Rows from block 2 of a small image classifier, named by matrix and row number. Rows with one number belong to one channel. Each number is 50 + 12 x the weight over its row's rms, rounded and kept within 0 to 99. All counts start at 0.
Before each channel's rows are labels from the 100 images, of 14976, where the channel reaches its highest value: "responds to" is what is common among them; "patch colour" is the nearest of a few named colours to the mean colour under the peak. Only what is clearly more common there than usual is listed. The data: short English words printed on busy colour backdrops.
# convs0: first 3x3 conv, stride 2 (model.blocks.2.convs.0.weight, 112x64x3x3, standardized in use, each kernel summed), inputs 0-63
# convs1: second 3x3 conv (model.blocks.2.convs.1.weight, 112x112x3x3, standardized in use, transposed, each kernel summed), outputs 0-111

responds to: capitals
patch colour: grey
convs0.92:65 60 52 67 51 53 54 24 30 64 60 38 59 63 52 46 42 70 31 54 46 52 52 47 41 44 31 36 49 55 50 59 53 56 64 26 55 33 63 84 54 60 62 65 47 52 49 50 70 24 45 40 44 35 51 38 44 50 41 67 50 36 47 58
convs1.92:40 28 59 40 71 29 55 42 39 32 41 40 65 44 66 50 58 68 51 76 51 52 53 39 50 47 33 44 52 51 63 40 43 24 54 51 35 58 45 64 36 48 51 72 31 37 29 51 83 44 41 52 50 44 51 34 57 62 43 55 43 65 38 55 47 53 42 16 67 44 53 50 49 38 59 31 42 57 51 22 56 63 42 36 38 54 73 59 58 54 58 46 41 46 57 44 57 50 58 53 30 60 52 34 36 47 61 58 55 39 31 44

responds to: capitals
patch colour: grey
convs0.23:66 44 62 37 50 52 61 57 47 36 66 42 56 51 38 52 20 35 64 53 65 68 37 64 46 40 75 48 31 44 45 36 60 68 44 33 61 50 62 58 51 64 56 61 46 44 67 43 44 42 52 38 44 72 63 61 61 35 59 35 47 51 65 30
convs1.23:30 52 69 51 57 46 54 64 53 60 46 28 68 45 48 57 55 59 40 55 51 39 68 54 53 36 59 17 44 46 35 55 37 50 43 50 49 38 66 47 33 30 45 53 53 55 44 71 48 47 58 67 50 38 86 66 34 49 38 39 61 43 70 41 28 55 63 52 60 42 37 42 46 55 66 72 58 56 50 36 73 59 34 49 57 56 51 54 49 27 45 47 56 40 43 47 49 40 48 57 64 58 53 77 37 47 48 38 38 42 80 63

responds to: small letters; the letter h
patch colour: grey
convs0.36:66 45 58 46 67 42 62 59 42 37 52 47 38 31 46 54 49 55 50 34 73 41 34 43 50 63 62 56 40 54 42 60 39 57 42 71 26 41 31 47 46 41 42 75 36 36 53 66 52 33 49 49 48 30 16 51 58 57 41 42 33 46 60 52
convs1.36:33 18 46 71 35 37 57 70 29 52 35 39 44 52 33 47 53 50 56 32 47 50 68 32 64 49 33 66 58 49 50 47 56 63 45 62 48 42 43 58 60 37 36 57 48 40 47 66 41 54 64 36 53 46 33 62 50 63 45 55 40 53 39 64 62 66 62 60 50 46 76 64 68 56 58 33 42 42 53 71 33 58 58 37 44 58 52 46 61 56 77 28 44 33 50 43 68 54 41 60 58 52 57 60 38 61 51 59 47 69 41 75

responds to: capitals; the letter n
patch colour: grey
convs0.71:47 42 40 42 47 53 32 44 62 49 51 59 42 36 38 53 37 49 33 45 42 81 23 55 46 46 70 59 32 49 48 36 68 59 48 60 42 40 56 49 49 51 56 36 50 61 80 28 44 57 55 38 53 58 57 57 63 43 40 28 48 69 72 60
convs1.71:50 64 69 55 50 39 58 31 62 40 27 36 47 53 66 40 37 56 62 29 62 25 33 58 40 25 53 40 57 38 35 55 57 69 62 51 54 43 34 36 56 48 42 64 49 57 53 76 36 69 48 36 54 61 50 73 40 47 54 28 74 53 56 46 28 43 47 45 54 70 36 30 45 47 54 54 55 62 59 64 38 51 32 43 61 63 38 57 53 48 41 59 33 28 57 55 76 50 33 56 63 54 42 54 46 53 54 47 36 51 51 57

responds to: the letter m
patch colour: grey
convs0.21:60 44 50 47 65 61 54 37 42 75 53 40 53 41 56 51 50 39 67 51 58 68 47 51 47 30 54 54 35 27 50 51 53 55 50 48 61 46 32 48 78 35 23 35 30 45 29 41 49 43 29 45 63 69 47 40 57 35 37 46 63 68 37 52
convs1.21:60 61 47 35 47 62 58 53 71 61 40 60 65 58 25 62 51 65 44 53 36 49 52 38 39 59 57 44 63 34 64 48 52 49 36 36 55 69 64 45 33 28 62 61 54 56 47 38 74 48 57 47 60 54 40 45 30 50 68 77 59 71 72 56 46 46 70 51 65 59 63 44 54 48 66 48 42 52 64 48 67 44 59 54 67 26 66 38 33 49 42 77 43 48 54 57 54 59 59 52 64 35 54 52 69 64 63 43 36 64 45 32

responds to: the letter s
patch colour: grey
convs0.90:53 41 51 50 28 49 83 59 36 61 55 73 44 59 31 35 51 53 25 44 46 58 66 67 39 57 46 36 52 41 38 37 62 40 56 53 70 49 54 54 63 58 50 40 64 66 28 75 55 41 69 43 35 45 55 58 51 40 51 43 54 51 50 43
convs1.90:41 47 48 26 33 23 43 55 58 42 66 46 49 46 34 59 41 34 48 40 55 40 40 71 47 27 50 50 39 34 31 29 63 45 53 45 50 46 51 45 48 64 46 44 54 63 54 45 44 40 33 41 51 58 52 54 24 62 64 47 51 61 74 60 45 56 46 63 42 47 39 30 24 38 61 48 48 27 64 34 72 59 42 47 31 67 42 59 51 59 52 54 43 34 20 48 52 25 36 53 29 68 47 46 54 53 66 54 59 46 48 47

responds to: the letter k
patch colour: grey
convs0.104:33 52 46 44 52 65 84 49 37 41 62 55 54 36 45 24 51 63 41 57 49 47 52 56 68 36 58 62 64 64 47 35 58 31 49 48 49 48 52 55 53 59 35 55 56 36 47 62 30 48 54 51 29 47 62 76 65 68 36 51 47 40 39 25
convs1.104:51 62 56 41 64 43 64 61 35 60 47 45 58 53 64 37 57 40 42 63 49 54 54 46 74 51 49 54 40 58 42 39 81 33 26 71 71 65 37 32 59 48 62 42 44 45 58 48 50 37 60 54 51 50 44 34 47 57 43 52 60 36 44 41 54 29 43 79 69 56 20 46 37 35 61 32 60 39 40 47 65 51 38 53 49 31 60 49 45 22 54 49 50 48 39 34 27 34 30 61 51 40 58 45 23 58 46 50 45 51 45 42

responds to: the letter b; the letter h
patch colour: grey
convs0.49:57 58 33 47 43 43 47 52 44 68 38 57 49 45 67 39 60 54 33 72 31 60 50 39 50 55 55 43 71 59 82 37 50 52 45 40 54 41 49 71 54 57 67 58 41 51 47 66 58 22 65 45 32 49 61 49 67 28 66 43 47 48 33 43
convs1.49:68 62 65 80 26 35 58 53 32 38 50 30 31 43 42 41 41 39 57 67 67 54 53 51 45 44 63 27 57 50 32 58 36 63 47 60 57 59 46 48 55 51 47 54 69 53 47 73 56 53 64 46 50 64 58 57 62 56 49 34 52 55 50 44 26 43 46 64 49 56 41 52 39 60 48 41 40 73 49 55 46 37 62 52 28 54 66 58 50 53 39 50 72 53 56 56 45 57 57 48 49 92 34 68 34 47 30 68 50 65 55 40

responds to: white ink
patch colour: grey
convs0.74:61 36 71 62 50 52 63 44 38 33 29 40 47 45 44 40 38 59 42 76 30 50 71 54 51 51 62 60 66 55 45 42 56 49 54 55 39 58 62 77 56 48 35 57 40 81 62 41 47 35 58 51 56 45 73 64 56 63 48 64 56 49 47 67
convs1.74:49 51 55 34 68 39 59 43 64 34 46 57 64 53 42 39 36 42 45 55 53 50 37 42 31 49 53 66 43 60 47 68 43 37 46 64 38 60 43 28 56 30 47 79 45 26 38 34 54 56 51 53 42 68 45 64 52 48 41 42 48 54 69 51 17 57 69 51 43 16 54 37 33 47 59 61 61 47 50 72 45 60 29 40 36 37 36 63 56 73 53 42 56 33 40 55 37 51 43 51 38 48 40 36 55 49 59 75 60 39 55 54

responds to: the letter c
patch colour: brown
convs0.86:64 53 58 45 31 67 67 46 62 41 49 29 47 54 54 43 69 43 26 18 42 52 34 50 37 69 60 36 51 58 53 40 38 50 43 62 34 52 48 45 32 59 27 66 59 57 55 55 47 46 47 63 49 49 40 51 42 45 67 72 72 44 37 50
convs1.86:43 44 60 65 49 29 52 56 53 67 74 37 53 65 73 45 38 57 80 44 49 51 55 77 61 54 45 24 29 50 61 61 36 46 52 53 62 45 57 55 55 54 63 64 38 48 37 75 66 31 45 66 50 54 56 60 72 56 50 67 63 30 56 53 67 53 69 61 58 66 46 49 56 57 50 55 41 48 50 37 58 48 53 39 51 71 63 31 53 48 46 39 36 58 68 56 61 46 48 65 42 61 80 63 46 46 51 55 63 60 58 67

responds to: the letter w
patch colour: grey
convs0.80:55 43 67 42 47 42 65 48 51 42 45 29 67 53 53 74 29 63 62 34 49 48 76 61 56 31 40 45 45 62 49 67 62 38 54 39 54 53 46 42 60 50 51 30 37 47 34 58 75 47 59 43 63 51 31 64 70 50 53 60 32 33 40 43
convs1.80:39 66 61 50 60 58 62 63 40 47 31 43 44 39 43 51 49 50 30 51 43 37 56 56 40 50 45 46 49 33 54 51 43 28 38 48 26 53 73 45 39 60 50 48 36 54 39 63 71 46 59 66 49 40 43 52 51 57 58 47 37 65 41 49 37 64 38 70 58 63 30 65 35 35 54 29 51 46 59 30 43 74 19 75 38 42 56 32 69 47 74 57 43 48 48 46 44 52 48 53 46 75 28 43 54 67 67 49 63 58 44 54

responds to: the letter p
patch colour: grey
convs0.46:40 63 46 74 50 46 65 37 35 72 59 50 31 76 57 55 57 33 37 48 49 45 57 52 51 52 51 48 39 41 54 59 46 69 63 67 45 56 34 74 41 35 52 50 45 71 44 47 44 52 39 41 49 39 34 33 74 44 36 65 64 61 57 69
convs1.46:65 58 37 45 36 28 56 21 55 45 45 49 63 45 68 25 51 37 37 37 55 57 34 53 50 55 56 56 46 57 49 38 48 54 41 65 46 50 74 65 44 53 47 19 53 35 22 59 53 37 60 49 42 57 51 52 68 41 38 26 64 48 65 51 58 52 55 28 52 44 40 53 58 40 64 65 52 51 58 59 48 34 41 36 61 68 44 43 50 62 59 73 67 43 43 39 68 58 67 71 28 47 52 50 61 48 52 45 50 26 67 42

responds to: the letter k
patch colour: grey
convs0.30:26 37 53 53 43 45 62 53 63 67 49 52 54 38 59 64 53 71 53 59 58 53 61 69 38 56 39 60 60 42 50 59 62 70 53 40 54 32 53 33 67 32 51 69 45 27 36 46 45 39 54 22 42 53 53 54 75 46 52 33 49 32 37 56
convs1.30:57 65 50 50 41 41 55 49 42 64 46 42 56 33 36 43 16 48 45 32 65 68 81 34 51 51 54 36 31 51 42 44 51 28 54 46 81 45 50 60 34 52 58 58 53 41 46 25 57 54 47 38 47 33 57 60 49 52 51 47 42 69 35 40 47 38 66 35 50 43 48 63 59 45 57 48 27 33 36 40 41 62 28 54 15 50 51 63 55 54 40 46 29 50 57 43 58 41 58 59 63 45 55 42 43 58 54 33 32 47 29 50

responds to: the letter a; the letter g
patch colour: grey
convs0.66:89 37 60 43 56 48 27 74 43 81 48 29 40 48 47 52 65 50 40 60 55 47 52 57 57 73 49 36 47 48 68 47 50 34 35 56 54 38 54 60 37 49 61 53 49 66 44 40 56 58 42 39 51 67 38 56 55 67 49 54 34 46 60 59
convs1.66:43 64 33 72 42 51 30 47 54 64 58 47 50 32 60 39 48 61 61 20 53 62 31 46 54 63 82 31 72 55 64 40 58 52 46 54 31 41 47 67 55 49 58 65 42 64 50 64 59 64 62 60 44 59 50 55 33 42 48 31 67 66 51 54 59 50 46 63 47 59 54 70 45 60 54 56 50 37 60 43 36 49 61 48 48 62 48 56 55 54 36 51 62 60 45 70 47 75 58 72 53 65 50 69 75 61 50 53 43 77 58 69

responds to: the letter a; capitals
patch colour: grey
convs0.75:76 57 42 50 42 69 41 49 36 61 32 44 63 39 48 25 50 63 38 43 43 62 49 62 71 52 43 46 69 47 68 63 54 47 44 53 27 54 55 38 58 49 43 53 52 53 58 35 68 46 53 69 37 47 57 54 62 43 66 38 48 26 19 49
convs1.75:49 47 23 57 48 61 41 58 36 46 39 57 43 50 53 54 59 69 57 46 57 55 37 54 43 56 66 44 50 40 53 53 57 25 35 44 03 45 53 54 45 48 47 43 38 63 40 37 40 53 78 63 72 80 57 50 54 51 52 33 68 73 27 66 49 49 51 36 77 48 77 56 37 47 57 54 53 59 40 48 61 61 51 58 42 47 41 45 74 41 25 36 51 44 51 55 46 39 46 52 54 58 41 40 51 51 47 41 61 52 34 46

responds to: the letter s
patch colour: grey
convs0.9:70 33 61 58 21 55 28 83 39 36 46 45 43 73 42 51 70 36 41 44 50 54 40 50 45 47 46 61 53 53 43 34 54 46 65 61 43 57 44 54 40 64 41 55 61 55 38 56 44 50 45 27 45 57 36 59 52 47 75 51 38 41 75 47
convs1.9:37 44 44 56 68 59 38 77 50 40 53 61 43 53 52 42 29 62 77 30 44 39 43 50 56 63 63 46 39 68 56 68 30 59 36 68 49 49 56 48 62 34 45 60 28 60 50 63 58 43 31 40 54 44 42 60 48 58 49 51 50 55 44 57 64 64 37 50 33 80 72 71 34 35 55 51 39 39 15 41 52 41 52 52 53 51 63 59 53 63 58 37 46 40 34 78 49 38 47 64 46 56 59 67 53 40 43 52 58 51 58 40

responds to: red ink
patch colour: grey
convs0.70:54 34 63 44 49 58 31 36 33 68 54 60 42 72 83 34 51 46 63 58 49 49 54 40 49 51 31 69 52 60 49 38 66 66 43 59 60 46 51 47 64 48 62 43 38 47 43 34 31 56 59 46 56 55 35 59 57 54 65 22 37 35 37 60
convs1.70:40 41 57 38 44 50 71 06 63 49 58 53 41 58 39 79 36 46 36 58 42 42 62 47 76 71 61 52 57 17 54 61 62 50 32 58 51 68 55 67 49 47 46 66 55 49 50 48 71 50 38 58 54 62 52 58 48 27 61 57 48 50 31 59 51 74 60 44 49 54 64 29 53 48 41 60 62 36 37 60 54 65 48 52 51 64 63 43 55 52 50 56 46 42 51 48 57 43 63 45 65 34 42 49 56 62 39 56 52 58 81 54

responds to: the letter s
patch colour: grey
convs0.102:60 48 48 54 76 72 46 64 66 61 59 56 39 60 44 70 44 50 33 49 48 53 49 49 39 26 60 53 29 28 70 47 40 39 58 46 59 38 53 40 38 17 44 55 43 37 51 55 54 47 60 35 53 53 38 51 63 39 57 40 45 49 72 29
convs1.102:50 69 34 53 50 52 39 55 56 52 60 49 38 32 42 34 57 53 66 44 56 31 61 60 66 48 52 54 51 38 63 19 57 46 35 57 34 41 67 56 56 37 44 55 43 70 57 51 32 48 63 43 42 62 51 50 57 54 25 56 27 59 70 29 38 62 60 53 53 64 34 61 50 41 51 30 37 37 34 45 61 48 72 74 56 61 28 52 28 58 35 37 65 34 67 36 63 42 44 61 49 45 40 45 44 41 46 58 34 67 56 50

responds to: the letter h
patch colour: grey
convs0.60:79 51 55 47 61 76 69 53 44 40 37 46 59 35 42 52 74 60 41 35 61 59 42 26 41 42 37 48 37 50 52 55 41 21 50 47 30 39 54 31 57 49 64 49 50 55 50 63 45 40 43 61 27 46 61 73 49 51 58 55 58 39 50 41
convs1.60:60 36 43 35 37 46 54 61 39 66 64 50 70 62 73 55 43 66 67 62 38 56 75 57 44 45 26 56 43 63 45 46 49 38 51 37 54 61 44 50 43 88 49 62 38 38 45 48 46 31 37 38 49 54 51 65 54 73 55 56 44 55 58 28 48 37 46 59 57 40 52 54 70 50 44 56 44 50 40 54 59 53 60 62 22 31 51 62 55 20 32 56 46 55 59 28 42 49 44 48 51 36 51 45 31 57 45 59 65 53 46 77

responds to: capitals
patch colour: grey
convs0.27:47 37 48 48 61 46 84 34 59 56 76 36 54 50 39 52 53 48 53 58 52 73 45 47 43 51 70 44 44 50 62 77 38 31 64 50 57 50 45 70 36 56 53 67 44 37 43 56 46 35 34 42 52 52 52 44 57 74 64 27 41 46 69 49
convs1.27:58 53 48 31 59 48 33 57 42 51 62 53 29 47 24 56 73 50 56 41 54 51 50 52 53 56 72 55 64 45 73 68 48 50 49 53 35 44 47 54 43 32 54 38 68 52 46 40 64 39 48 57 52 70 62 48 40 53 27 65 43 69 67 64 44 37 65 67 44 50 54 42 37 31 41 54 61 53 38 40 52 45 55 64 63 16 29 49 39 56 32 49 57 58 33 48 62 34 47 47 58 46 55 73 19 57 34 72 56 57 46 53

responds to: capitals; the letter a
patch colour: grey
convs0.98:35 51 40 33 42 75 34 62 70 56 53 55 53 33 38 39 42 73 54 58 61 55 45 41 70 46 53 33 44 58 51 45 38 52 51 58 32 27 67 44 38 34 47 45 42 54 69 26 49 59 50 76 49 57 67 56 55 44 71 60 49 60 61 55
convs1.98:54 47 50 36 47 63 44 62 46 66 33 46 36 53 51 53 79 50 51 51 38 50 39 56 51 48 54 47 69 50 32 51 36 56 86 57 59 64 47 44 43 46 51 39 34 56 59 46 42 59 43 44 33 45 40 54 14 28 59 57 49 61 43 51 37 43 36 48 54 35 59 41 44 40 36 70 63 62 59 74 20 35 34 21 66 51 58 58 73 59 28 39 40 47 52 53 56 65 43 54 47 44 46 32 32 54 55 53 53 49 46 62

responds to: the letter e
patch colour: grey
convs0.48:44 60 49 50 66 73 67 57 72 48 62 55 55 56 53 33 53 48 46 36 49 47 68 58 23 73 44 41 56 32 49 41 48 56 47 51 62 28 27 81 58 57 53 47 36 59 52 42 46 34 49 47 62 52 44 56 46 48 83 55 52 36 54 45
convs1.48:49 63 37 32 42 42 21 40 40 43 80 34 88 46 48 87 37 40 50 60 54 54 50 45 54 59 52 59 44 57 55 53 51 58 61 58 27 41 64 36 42 72 40 53 62 34 59 55 27 40 27 57 45 46 64 39 48 60 49 47 56 39 46 61 45 37 36 46 55 64 32 52 53 36 56 57 51 45 41 36 47 49 57 54 52 53 73 44 69 61 64 47 53 68 60 37 49 57 49 40 40 52 50 41 53 37 64 72 68 51 44 57

responds to: small letters; the letter d
patch colour: grey
convs0.111:37 84 52 59 51 53 47 43 48 50 60 30 63 46 36 38 68 54 49 35 50 51 46 67 68 52 76 59 47 62 53 50 42 48 40 50 39 33 43 52 62 40 72 58 62 41 59 47 55 30 32 69 46 49 32 38 68 41 44 51 67 37 67 62
convs1.111:44 58 57 38 47 49 70 16 73 40 36 35 53 45 41 56 36 40 46 41 54 35 46 27 55 45 53 50 53 44 50 37 52 62 76 32 44 55 66 50 62 58 42 41 59 54 45 40 52 60 68 59 48 54 50 43 25 52 67 67 49 66 48 39 76 50 53 68 59 50 64 41 34 45 62 51 23 51 49 37 46 37 54 52 36 78 74 54 43 59 45 60 54 63 52 53 60 78 29 75 47 47 41 38 43 44 56 65 55 43 50 48